{"model": "masked spectrogram model", "dataset": "two synthetic voices taking turns or overlapping, over music, noise or silence", "train_examples": 26041, "n_mels": 64, "hop_length": 160, "input": "log_mel", "win_length": 512, "method": "mae", "mask_ratio": 0.6, "loss": "mse", "encoder_arch": "vit", "encoder_norm": "rmsnorm", "encoder_norm_position": "pre", "encoder_activation": "swiglu", "encoder_mlp_ratio": 2.67, "encoder_head_dim": 16, "encoder_fused_qkv": false, "encoder_bias": "none", "encoder_qk_norm": false, "encoder_parallel_block": false, "encoder_inner_norm": false, "encoder_moe": "soft", "encoder_num_experts": 32, "encoder_moe_every": 2, "encoder_expert_mlp_ratio": 0.5, "encoder_slots_per_expert": 2, "encoder_shared_expert": false, "encoder_patch_size": [16, 8], "encoder_layers": 6, "encoder_width": 192, "encoder_positions": "sincos", "decoder_width": 128, "norm_pix_loss": true, "decoder_layers": 2, "residual_init": "zero_last", "optimizer": "ademamix", "learning_rate": 0.0012, "beta1": 0.8, "beta2": 0.999, "eps": 1e-08, "beta3": 0.999, "alpha": 4, "max_steps": 10100, "batch_size": 384, "epochs": 148.9, "lr_schedule": "wsd", "decay_fraction": 0.3, "final_lr_fraction": 0.01, "warmup_steps": 500, "weight_decay": 0.2}
Rows from block 3 of the encoder of a small masked spectrogram model, named by matrix and row number. Rows with one number within an expert belong to one neuron, the router's apart. Each number is 500 + 40 x the weight over its row's rms, rounded and kept within 0 to 999. All counts start at 0. Numbers have three digits each.
After each expert's rows are labels from the 100 clips, of 14848, where the router gives the expert most weight on average: "top examples" is what is common among them. Only what is clearly more common there than usual is listed. The data: two synthetic voices taking turns or overlapping, over music, noise or silence.
# router: slot weights (encoder.blocks.3.mlp.router.weight, 64x192), inputs 96-191
# gate: expert gate (encoder.blocks.3.mlp.gate, 32x96x192), inputs 96-191
# up: expert up (encoder.blocks.3.mlp.up, 32x96x192), inputs 96-191
# down: expert down (encoder.blocks.3.mlp.down, 32x192x96, transposed), outputs 96-191

# expert 9
router.18:569521476538532528452538569470525424437542500456507524518532470535534414510477514475476539451475535556511436539497477490464557489567493479452513466495522478524448468518531521470501545475482453506549486509553479534489485544561455532508497493454480528465449507446508575588513408544549512490
router.19:463500543519421498497523460520421562567488542532459481538420502445493555473458544466521474568539557488529475492445533588476455469443506483569469482510418565477508522469468500490572498508411540525519549532463550534502462395488480524454525502571538494522525432533506453525504551465503475456
gate.0:553501467517456521528467514513509502471462380506511482416465518439510514490532516524478435461457525418460560543468566573472506535518515464561557515459444498491487497452506486586514500537468493486524489463503507504421535564485500516456407503533434521416473479482509437513438557492500617472
up.0:476514570450570489516543509509541540543601618468472526517502502500542480548413533411501503546521454566484476463490554457580567501493470541429520529535528525510523507506483522488486467477545546506494499511513528482612416494466528485536561551445583490482562552489508614481534463554464497458
down.0:540490548456484440527460575522535508430472477539552526556504518461451464518460446527453497475538462501561480452514510540509529526456558535521436505533520495508469559476486450464460495484557506442557560399440508404503507484486459483473514475503475590484541532521401516448476425464477549494
gate.1:520502501473495467500516467463536509473533396505500482575433485487474507497467530430427509508430554512562492470506445408564527473428549556529477536539542540504604499476510530520477509454479487525476512419457528547598498389479509488522526520550503525483517540506440447501587450556418451473
up.1:504533450542480545494492566457619463546586432558590546562450489540502476483459576492484538542472557510514472466523429512525461432489577527546476481514549566504508570496506465527551515504470478519515503540501548553499522505577463559554524518533542602527478565536523476547548512495483545500
down.1:526465507506487546495594443500484474462518425474471513583486527555530557451552431427452516458566483506466502568438534510577475552513476502522536467494509517529571535510524481523571528490498587458490520540507479479558550527537512475485469429434510568449453543516481524513504461467555494475
gate.2:500461470556465486586440464493494482471472362509542579475457471519441552470473584542534500539502499417471544460494491541513419457476500486548453507478489498528486531528539496512538493488495531503507532493476502511466539433483500503487515522545567531397515494521456498513433547468490582498
up.2:485497506516454534502448417539441521475450428495462496464539534434451544503589528504523467511537553431470577491460553520454439542507494511507544528463422507459492465423509512545522478497488563461496487523506469495465534502468549474422471462468443444500507456537520480481450529501478494494
down.2:507534525542523510427535518534543481468434555513502459462475452480522535470508529373429490434490579513483487572528546481496535536534513477459512511553459483512532456390493497468511526458473470439533487498463496524471477519527558571511503491459393482518476469421488485455544494538489473507
gate.3:518494516538493512436475540492532492473537484502533440470523578504552489471456425557522503469559519417494540528497472537445535554452570438527490482515444501550514535518534447526513492472505518532543468532503474540460567549551492530463461494506561538473529541465486529513503637515478556558
up.3:593474451523486470450505537480513543496424469470515444529440537460565507457472395503504533467463564486504499489539463497526570552469567485497514510506488427474532532521512486501468523509458417520521505443535544497489587505536495515485503526549434545496543516484443469528469512503507487507
down.3:511451515576464401513493465460513518508556474515461430502496487557537463435533467471513586454505514494508467488530440498522505528490482624404517515487458505514504469498472579554599506509496495509543558530549458517433484484491544532535484483531474506493487523439550567556466521486504443502
top examples: second voice: none; background: none

# expert 29
router.58:560496475440456549532526509468444479457516462485597433488469528527543575543470471440524389491449522499500497519436520483497502431521460534499547510443509550560454591534458510508481448460500483426506478488482418497484490504522538478556419558494489522355447475544453509438527503489475518490
router.59:482525491489544506429521465518476536450462566568465514481507536467572515501528530524457519430541465429549513506478483490512501519558437528447546541532413510494544463522478546463499503566539587529557471437503499393461539525528480450507517445532442492568479443537477433484474497494455525517
gate.0:503510433529459452480474484593475461448473455481515489502514442501509477517449511540494536545497518497503538454395530402525483473487555472501492531473489471504523511450534524469536480448478475505486461462598439488499511489525485517462450506408507510417444452515425541505529522452493488534
up.0:516518486456533519494513523496469537522515448480464512456502504549516504542480488539469579543461473585464513501375544420568562506496504487548528517565536519548524514453482529533515579483530455509538492505597489490478505457524519477479494447428536513468459503499431474488491459497454475519
down.0:557456449469549460454491501427427461483510516447572490447568494452535437498509469493517423442543480506522508490472506440508549483521603521499453487435538431535502468456565478495483481488511566548492442523477498532486439433444506501500528440511494523555533476543549514555530483543450431520
gate.1:472504510555473490510505520506492534466512530418592558497459498526438445461542500514496496491513522508524554495530497575580540539472516471479486535524521505499525456492422438494500495521553529533500492529482501483448526506538548505445557532517487461513597550560574453444578517481473510443
up.1:461498487524506452526551509535502526551480541417562531477433498489448501453503458546561505495549515540554540532478532520543515504452517516494513535538544483460569464576441464499520522525541535512507512508478467452456554476517533525451558513516431489531592567527563481471619532451457514470
down.1:551582499464513476536474474467526514511607454600537489505554550561470470507515515504498460553496509510476459547499487432485508464524496575497416506507496512518449402539481488439518473428506512422460496514441528405541524448472502489514532521462496457459530461461475506551481514518460487406
gate.2:504456501461488509490499500452531543487466490478499525564550483480440464501481444499530447506453555505466561493578484576527450551471481491527508510518542436426474420555514510490509496427446489482471462543428546501457545510477565478519549453506458429520544541484496546566496472426502465466
up.2:482544517443515572541478518516451556507509551508490440540475478455490475521557480560473513504509559452520536503520489605522436509524520507432589458528521535465506465606479521466527484554512564549557492557495481522491514547509569503521542467494510535552498481548552546532567608504486523458
down.2:451435516515428500550514554511528515414394536459465570486491481521515464499408516478544533508494527518519528471477469600512473413497491462456517498532493472516538504463495481428525500539560512449480504454478531508506470550539491548460529477575483529480551530638556535495484501533539467538
gate.3:550470484493452539555427535494552527518524483503504567582507485537514469495506566514527526509458545507453438463510426510514501476520475488495571466524501481547473493534531492498536507455537495527450490569521528576503531530507431528498553454522492459553561534538420448547468471452479476517
up.3:523480520528550523539539587415510470494501536454502513447492440497493510465411473449569501575460544541503476501534396555485514481473545591527508499503499494536486488549554495561541519512586485457444502475526515521501445481530543557511523571517502520506508521465480510470474490548443538474
down.3:541495500553405479504465549424628491460471486506509547556523488485493493517508508516549551502489506522439453445484505509527515496463606471501535568500510489470512506583473491476559491479518488476515576546498522492484480559605518552480559481488482566468504559524516572557529495446474531490
top examples: music

# expert 15
router.30:518516453482509508504521536464488458529520481436556483571536487558494458455457485423499493539470424463468491483497518454507506401565544562407463533440569458502436468542453514483492494548512415475446489475495531485524506466550453513506462528493565484463506497434500493451451526507529430519
router.31:452506461520565475518488516517557513576418515524529537504577524511527510525503503569504510465495498474506564493516464445569453498539512496472527454487542536423569454516446543504555594508493521498497562513504517474477552525517452436478535435558404422550557464505512499545461482519463541497
gate.0:534462514558426430476501494506485454485568457483490510479507467553563502495446490516515516477512533456463480546581443471439476509555575398486485491450511463543519491468530464472480503507439446529582533542526418547489512501500458521484474481475533545404485479478507499485411522526559533513
up.0:489516546486480453477531523609470522539554498515449431534548537475502578573487525465475518488553505505465509510526482408475428524485493491482533481480524490498532527518513481462530439435439546538529531476522447530518520464496577469463516510532567490510545438494584546471518594545541487525
down.0:473482511450479485403515510456492514464471510477403570392537462498516527461533475500486542504528486523408458423490507448411487534563570422528589486450550530531429522489507483463519510405524463492532493497546458529423490493565518489471491532498466487491465549534514492548478467477486520439
gate.1:489533504541425434512531528534513497520589411522545516440487482408583512475476480491495548566488493484538517444481507529512498483449499441665459549477506508476474504488488485475456509452435503477483494519465512502473487494532484508504480526506482554523433566520553397537555496481541513527
up.1:539478450489482571480530485482513497489516474506490516449525431527550484521506463491570423487530530575447553381461489506465517522496467473543453491519518500548469528447550451486432514474518451460520459516509514440492483492484446545595456461498495482494489553475526470529453430420506524511
down.1:462543521604486498470446489467465548505466520501479524517449537563461524538541499476494479487416471473554500522500465490507488437514566515474505488553477518521518493580453526539489503524448503575557552517526572491515485494433612514523535538457533521502602431501456511504553566532532498516
gate.2:499454518466487508436456493533488532521501495498522559523477425493499533476531491498538517515471526534486440462517548513525564425556533505463555478522443554525508489492465450488525548585490465504575521522467540465478492456456458438486494499530468548464509493533471523455457440549485532536
up.2:541540441480551503480476499442467462469455494551498488566491488512495528508540525451550527522564563480431485514486479523466491489556469485530424474467532462527481499539562563538547494501505513496483546511506503557502486468616543540504496522514521489553483499423595502555506504454511520451
down.2:451494527546490512545517495539435539507501457525536483482513520487451422482442532496461522424443514481545565425544556503510520497459483558521412537461460506518423442420504496557571500521558486515524545542566513555519539468425538521512483538523414550458441462520511455464594550502555549496
gate.3:530516534451425525460460433554509475465593492482538529431478411476479511545567539498472491518576512469455541491517501551494485535544537540501563499516501446508463560407563510512473448488519492460555488510531443541494510534468508511453512479448554595481471581530498514536472472516544520559
up.3:493485478549551459512528473476482541491390514519467466563531510487508505494416474472567450484497511563466500511483534501510544437529428501499406515478464523481543463503460544511543489507569488484457527467440531441502476458516526469536490515532449427481508407432502457437452480524488481469
down.3:521479497526484493515486481497487500515479495548429473506474472501539449500470477444488501424482571510579501580569533496481500486471498498516560421540486441467480506451446512507489517556471439516486555424547433517496547535579485556521553524508471487423498433430477458488503506553518540555
top examples: music; second voice: none

# expert 12
router.24:478544459481486525541480521543490430496426522543458475536551510523483485513510578545424497472480427464437484513508531473511438503484465517549528527434517451477475471498505562514557395523529458475459537496481485420529504467452474443577448482492506450498575465449509456456502507426494508551
router.25:519506519490541432447530524514535562543516545515450567506493486497524466453466490516490536491554499540480485452542479495574490516539538548450517418542493461518397414456527473507491521525497563567537472574476505543436477507559503443555546427508510492490489541457447601557491593526513574513
gate.0:512479586516515519491508523539499496503544590463556530515501464426460476478461469463599498503556582522567486495496497572532612513524541500477462502549480507501545492578525465452545552524522491526564559537505536571444500451541489583482477507505509506536438499458570514495494443455509530459
up.0:495494545503503457442564550547502524560532566492508519504492463537460533496482487470540557494568529531584452469495475547524579486522499540441477471570470511494493479540468475440522514510552497575544576569481532597498479441571483526504536480558551522494494468501533569525598496493503545499
down.0:486499582477561540485495532525533527543525535458461546470555522494471421520490489506524586569528503542465461468474494487462433510532416513471481462528600472487511502460518455498572567495471470433413435410421429482504521555474422476489504462480491462464419481422520559518471483442559503495
gate.1:534497539593509489497522510477461519505557489450454468475412493403513475448431478504493527463486539496582497428477430487480567510482473458559455528531510511542475535473491504461457528452455515530497502532522472528524528468578481495445468518514475480517490475506520482514449480522512489445
up.1:485505533502466558538441412498519462505491532547480461476530510447515524512551495508512465591449493505433453505468529533541479518459442479531547520486521584513544583449471490470443470537511486444479456501480493449542438506453515478480510503436495461446471525514448378453518454496479467530
down.1:539467579555504526522507465513530506579465533476462508444509467479425511512517483518531522578543569505576499529472537531523523523410471507482514467491488454516489542471506466514439516506458493505502456367462495490446510450494412526468565495494471428523487498508518481444447511496517512552
gate.2:534509495537506498497480474460493507460558454503473512489442566424464505557498467442550495498539488516457517461400529533469517506495445537517510527450491505548472454512525481555480500524512450428505483487472475418460441471440541555473457527503484524555469429433464471401486458531502490439
up.2:508493519517565463474551514461498482465529532463505449472507530496474490530570398486553493497516496498453545512500419516398543464477478510508471489506526566543477508567484444505505501505463552521486515489498394529494480463544545535458601476506547464444484530477599567584539552592542484485
down.2:510544469498517469510518510510547488509517517509460418502443611474443512499451457475615553562460505530535472518531439513439476455442491454445500447521508535512565544512432432442442487497466485570527440480526488462523491535486527474462549475463512505479530545544489514524505481509506509462
gate.3:521498431562550417495493553534497523531514496507552578463452489428545519453514493473518500589475511494493525478480406528578563483511536482474476477535480508456519507546464494534491574545494495537486539485477480504550474512558493558475478549534457544578500483524461515556462502497542498485
up.3:506473457556565465485498498564552506504479538517453543545466461562479432420529487468522517554481487540514439443520458475518554496484502557488465479546483469498559470543481524520519549488526468543407545528423545519571466473505490518571509546572485500519528506446504516572470455516582530527
down.3:545422521509531509520450482451408488483451521500539439560500529534449485502582515508535595524535490512503563601510519453505456476454388484550503464520493497510482472518458503477494532468468570527526486471536464502508492513427504528500486498500469460467518502515517504517506471564536519522
top examples: background: everyday noise; helicopter; second voice: none; engine

# expert 24
router.48:623477447539558488474326418456504559480516493600483478506556479528504502516454544461551492496502497483484474480480523486496517499532399495527571487575466446662600568478438405503494415525489444453508447462487507532489497489546525485490503518496544478535529507460522461458468514551541489483
router.49:489530534419573431573471434519544550445433531529484502490554516449514502495516528502492466471513422499519521453447509540544469575513464560501421484525474528522502460511527526496507520499515583465574555487491465448517551503470534480501552461438452482604471510507490513499500498485442582482
gate.0:509490516471496521458524485544504522578456480516483465500502449389471517460374506540559528519578536521425508535531494494570599488567427485489487471486458546477541498523466462411433548482471499556575543519523462434456515434538501487427451497542450462530501473533456460553532523541505474534
up.0:505485515469516488451527515515502494541446472525502472563558484437525492407422540503529484526540573519439491543465483535559532477552479489525462478489460571494525509522517485440450558504504524527572592489476487442496492445541509547444468542513421403542496467517436425503562532470471467432
down.0:489522495526506459500513555517506479535467563585440564480540501536502513525507469456452550529491489495500519472543478426508535496492592525450556502514566514517446534476509549486517499553439443479475494485469549518548473537519434478531570570457529482499630510486564520519506508490418494583
gate.1:501528483472549508538462477486441467500474487531550544475416450519443500529503470405489514500512545463578478469474588552517376460474551457481481479431507533553489511477492476520499510496518512471503469536454586516520457471526504432459501524546522519497501520509486466550426512515520472466
up.1:512505501527530525518462473501409487529522550548510496494435453523464479548472468493510561508464540445554451505483513565541433478474519473469522412484559490591505552495519450457451496482551513535479462546518528590500446473531531531501558508491594548467468528525515548562482539524520500487
down.1:480481435550460522506506554533452524480540488507457476527521548423558490483505463615560479505451536459535495471488401514547513577527516524472485495469501495467407457532554520510532447504509453549474574454503474519548503490523503526543499468529491521500481469497484525471592565545522528528
gate.2:481449477457460586461432512523449509527526481529483496562471492464502541511540562508529561604496472501485489441533439548453517486445456481511473506521494534513523598445481471495496437524456486516528516538422514536481510465506457506528422492501509484495462540545520499480438569495477501574
up.2:548488441549489509482415402475492494485551498528508552486462482598493509508473468499491463482500505481478473481532553449515487430474497460503615517504538468568494519482492460475504494444458440444457417506481464509484482512527457473509472562471539565494494476500487463471513454513537473527
down.2:450492481470576481511539428556507502523510522440480514531494427578523437468514448476475459520454470545461579491508542415528500559484477510488532493470527495446532465525550504500466472458538533460484465477528492439462498568446494483539496479563517483504559501516446533530563456531490557478
gate.3:519512482474496478531506504526555494558497462466519447522556470522467519502544619474508560520437532534528566452460511532491477473522533485507539503542477502444490466509478524460495525481455564477525524535398565461479568474477447568585489513575500522562524535482504404562520505450494505510
up.3:493492528447568466513512461509500510490548487474464440495488599511555472494470518478438472467481535530530522506527512499520492513430512534497455544513444509523470455576484495498534494453516488464484536459523481480518528549447544482465511573489489519535507463502467492467533523550476505493
down.3:494475493465490426493485405411564539484566529513537568476458507435520489483572492414496419517492461501510485519544496474479481520480473453547470521426495473499500461474523502565468516477579458525568503510409588424563520527490550471440543417445467471395518489470592505478470475479586532442
top examples: music; second voice: none

# expert 22
router.44:537452542507494512483490528540453465487558503472459504530440449511467487574505563505508440530581559508488481458476455488471553509560474550506545580474572515517422523493566493516413423499479478456466465491526506533519475524545468535551486522402528504538489441531480502494538529509585468452
router.45:479531532409562540570478494493590452485460532476497501518525577574498521506546477451512494498464462540470471474442515498439485475534546510544534586463477465514529547499474483548493457534478519436534465459499563426533502524394524471552527524522484491506496485474491439509440417498498534475
gate.0:498532538392526469548512562413488488510494539462493504514551431443476493564498489554447531549478493548540505509461577494536529500489440469492514440532517498442489476498470546473494543492538515551516481498550482505424542588533499545452499455486445475517450523526452524460518506554545449483
up.0:542469486546477516404508533493520525488466480521515495444443481510531459448461517470494516489508510510469511458544426463465544500523517465484565485512587493533536553503505482479424571586486456544578498536471589520513495489544460494594481480557527547474530525467523556541467525521494528536
down.0:479543531517523465518482514511492501559448523485464479515544471483482551470464500422530518542516509528466496556482564507491519539508430476518522498543476505477472523536418589460463486548495488523456406385475521483566512602496531496539481493452458453507442482498506529472482568516544502531
gate.1:512522466423483508498514423482468514538481478553507555529475487501568541474467510448464490547443450478586541518554430467482478521461476506503548466506496498436565507548493539517547500432498531513461501548502376487506506477531565485523486525518554561493474502517481511489472543480436483575
up.1:435540583529538438551524516515515542494456528512494427509550550501495496502478444503484448549496473519547505518432522540503482527511493446461515498490457545479515506509511464497565494485562577449582468473577527450463500529420466443470527466535453453524527477469495567484477434488459489501
down.1:520481537503466408485505534468479470454448526426509466498556463473428575503522518571533469432461452477455487455505524480521509492531548479556508475505535444489529509451569490515464514489532502519542465521516473567422470477530418473459502491558422510449429506544487467570484497521406427483
gate.2:507523476529449439451504518552474524489474443500543433437507527435527519458526553489518522640497513409522533562505532486506485533534493571537491493521451504415460506586514519547576446513556502482517494419452518517524520492499529544455425474556468459500467505571517480505460494503488498575
up.2:474519482546477432505483475549449482528497499493536444515520524520571539488485531533503565554472551515474542577465542521587510527488546529540505539506524565415508538511439495544520537505461576453486551467491557496506498459485502524512555527555468528507550508556440453517517448525456470450
down.2:526517460551493470457469471536497411502506478468507492548475553528505468521495521554496545477553508491532472532500477572529508600550520482549558498497500529529489483492508502533482461589535561502514489513541455520501529532514486497452506484461544527459545451518473480454521469490469528517
gate.3:557509463535489478553467547534476465471503496513465484449492529482453460481521449502488533438534456506530498476557457530462558447543527502477499481556486386515504511518488574452596499449480475557514490527475511512530550465555493468420437401488513520442516492499516523476490514486504491547
up.3:544492421547463507513536554508529463495488458436552475481503484512411467466543476473471550503565501457501501447470475525448512476558561534520432557540499432473516493465522574422606489488504508516483520524448589495554521443532473548467495457558476508449545558508520467520511468480482499487
down.3:509477498497547513467550475483542492503536476475475506559496503575474479513446466508462501451514498551515531469447476466516504477564506489431585456503492436580519523376459498492426505513495480504585515530543545517569510452496480452454490512506482499532490605506555430477447474439449550522
top examples: child-like voice; first voice: child-like voice

# expert 5
router.10:573457412530527498564491477481447477491528496447494509514429464542498507482501608471514484551497498510528413473543424484503424459485471520488481509515510477458442499487563494513526535504465409427408497490516473565497456420523527524472538521520560567432482506464477476512499454474575454456
router.11:503470571526536506479535501526405496424566497505447550478558479496488553554473462442537478491549479548490507500519507416478555537521478503547544488502499481542485445464559605566401470468505526489528496560570426497491457502452527424442454575485495457478472515564427561432456501507519497501
gate.0:457474507477493455495482497508423481520485515484505574490530460534493524480524509517430473508548473499486471514484527577517515445503448523466473497471519488546415484431541419549441493508436463497492596537521488523504481533532500529515514498409509478549484501463521432501518559477562447519
up.0:437501466476490525425462512569470509541486514488519438585532503508435491515437518492413549525474485552476502469496466521551496420494537434464492461456479504522485542426454401543479422517427492506447530477460472481547451548520515513558456486488513481492487517528554472464497563503457397471
down.0:474555495574502544426475533550476470493511456542467501497502535507524442572433452558462434553532562465469500536434451479528518505552531517504537497511542522496395513548555549550517477466469493554486474535519485477477508533506503502498489503465503453463565503480514559453478529548495442514
gate.1:466467479403546472505469495482489504494503493508451516458502511529541564529508505558473527453394461505516507454487503549483478542495444527499392523502474466490498443547531498524497516477454430441505476451516510484516466504450514454380506469454507546561501508494453536460535510480525512519
up.1:494530504482515554483529505472499448497514527515514495523480572455443531536508559468456523432568512520513492536490537541536493476511477507492567512528477541489593480502478516535468541446522514473502446477522560496413477496561518473482508516414491506504481522510457491518510401555495551448
down.1:541455474414492482478532501460506508494495454478573550474529522523472469506532523477544450507554469499552517483565431509458485474422491520426503462479532489566453510484521477547508503528534488510491547426444473498466521586476479460462539506534574456499409510550463552543519493517506481530
gate.2:494484510511501473467448490513464518411431412446499490500535541469478448477496489523517539450530530444465533534429515523512537441541432505452520522483459487508503480583513436484507513480527517537536509452482472505523545549535533552496506498414461501498494428490515545544533557506539501462
up.2:532486487547468448461496516574397530478413526457611485591503460468510526417562471454533519483491495450489549461511555558499520517502520564475390477496500488482557517426476467480533534467494489548511552518496463525496559494494471545478444435508473495467552533507542553505469596479508549476
down.2:543489514541526492473474460573451474567533506508492586525448569513480528489528517483510498491424508479587449470481520473499557452461494539496555480543420533518471473479505469565542466504474482439467466443504490534522557622458478479405494477464484511483514457451511476454524511482498444489
gate.3:518509482433505447522503524505519572493482462454522495490529612500509435467492497462493494439500488497512531460446476512464537445481484498572472535508457470561541524491488476528507486496553523542503494521453535494558530527577539461515481457501508485466452516487549470437521522483468572483
up.3:491482542529541463540517528580442553556516485499482500482505594536499474455494508441469462450489480525559463464474467469491555542457566468548442502546477462526524526458500599529521543458502539554499478498557507521619482475543480468493502552493524509509419502480479532466517439511503561480
down.3:482500475566478535510508544501468478462451453494495450473494523453502449557477539471490473509534516445496457491448522492525542514576479473515515481446496496486467499550544492561504472368540463530500516495519423536505504516482448490511498489554551464507485486522466513505445574516506468422
top examples: deep voice; first voice: deep voice

# expert 6
router.12:546576537449480488442555488545487437519525447507578517487538525474559502515486448479501533470517532499460574576497563472491545493560543519490532415558464437555479551495393541463519517459559558573544461548534478521533543545538472568537455520525535562514455541493489564506480529525506524553
router.13:501455454499456564536448540531530513475543439453513518496510535528526586551531470517614498525472515496474451468482528508506509521565511481561516574434564525488542501517448434460509468503497548362471454433537490455424537501397515498524542471404478436457468555437504448472464499477461494452
gate.0:454484507429540460495553464549511519547524530425464449510420529463505498544527453459463524510398445580542540545528402523501487539399513481496478520534443483473453455495475486463538448433524538493504600484467482454555475481482543516581500493457530477526510518489489498527511441439487458465
up.0:502521472477582462497447521540524530483478542478439478452504518510484482538527470446450546534489509485468454491530543494574491424589473470455462487495464481485529481527533484476625499504482486505529509491511451452575511511521495504476458499472497493547517439452556500412591523529595512435
down.0:577501512479503428527498490478573475540536511519458503470524426499529538438470538477554466491491456520516445518519450507482499497500536528510542534471512523448481496572536470460434501530537499510549475474510518524486504465477495530516452515474478498395525532515409527488470506483456523470
gate.1:477497543464579492522457517538458512503451565474517475503520500522471435538548537462462496490502509549551461499510525569532557533469514566459461503507431520538454491540518515607502472523538524516530551424563478518501473506523545497464526578479547483524491448491474520434528551567504528411
up.1:520448488571544502495465520494511494438427517428450461489576505498463451439516496478485444530463481537479525514533491504555506505524482488479495545465563476436452436495518509484537481507510479465492511473524511442483479502492532496440470491451440435486561409462464484426509494480533447438
down.1:503503507490484517456517557497480532502475485533504564542530533498501520537505514507522535529501524477524453457532455497463418487519412524541476462468516514503541557504480537536575460518384501482446518489521500513505512453519419470479520502497496531433517562476586524498421485459486487564
gate.2:491486516536494508472508489533516458488483577525525540485483452479531476489493492512474513475410463553609564524546468566489524526407531518481531489507473421487497451429507595581444494514513490505454473457491425465484487507482487453480517595592477530411445472570480467478451531460475459571
up.2:496484501497429545445466526510519496514517504513541522467482464514531492554564499540469528485419438537534486505586494580480515492427527504508556497488509462490494489433474493585498490527478447497464482545506439491438503513473428467506501472553465528434433512552506435506468510432439468552
down.2:521494475446504463469575511436512432456471510527544521438467471475512554545510478463522576402489428513489433535433495542472490544479437543474493536493496426486517454486495465497541476528461574509478460593477511434472493522545535482582530507545504491398417500411531497460487530462503491478
gate.3:505515481501474432526448455519497572480444561460538476557502509387500527493585527467523522504514546441496520535461523566577464435511494519465433480480467485459499431533577485483550511485469508516502582480500543523565520486520601533509524504516505509499575496481510504506503552460536507445
up.3:523461525480522498433536490443558491530517490490468418546495501555461454534417513476457518525536510531501466498498505412507526484517442454584477553532507551471531503562456521482488492473475478487463535485495495497482505516509509468453512503485490499562407483462547419468503449505516462500
down.3:532553465535493476550456488550544584510441442550563489477479468505492572523523497565462522465557464506568496489519475555502506518550440561487560525460540464517554544575467533573446493591472496413522482459533457539449492490523420551439491521574491573530440472502523534491443495475514514492
top examples: background: everyday noise; second voice: none; vacuum cleaner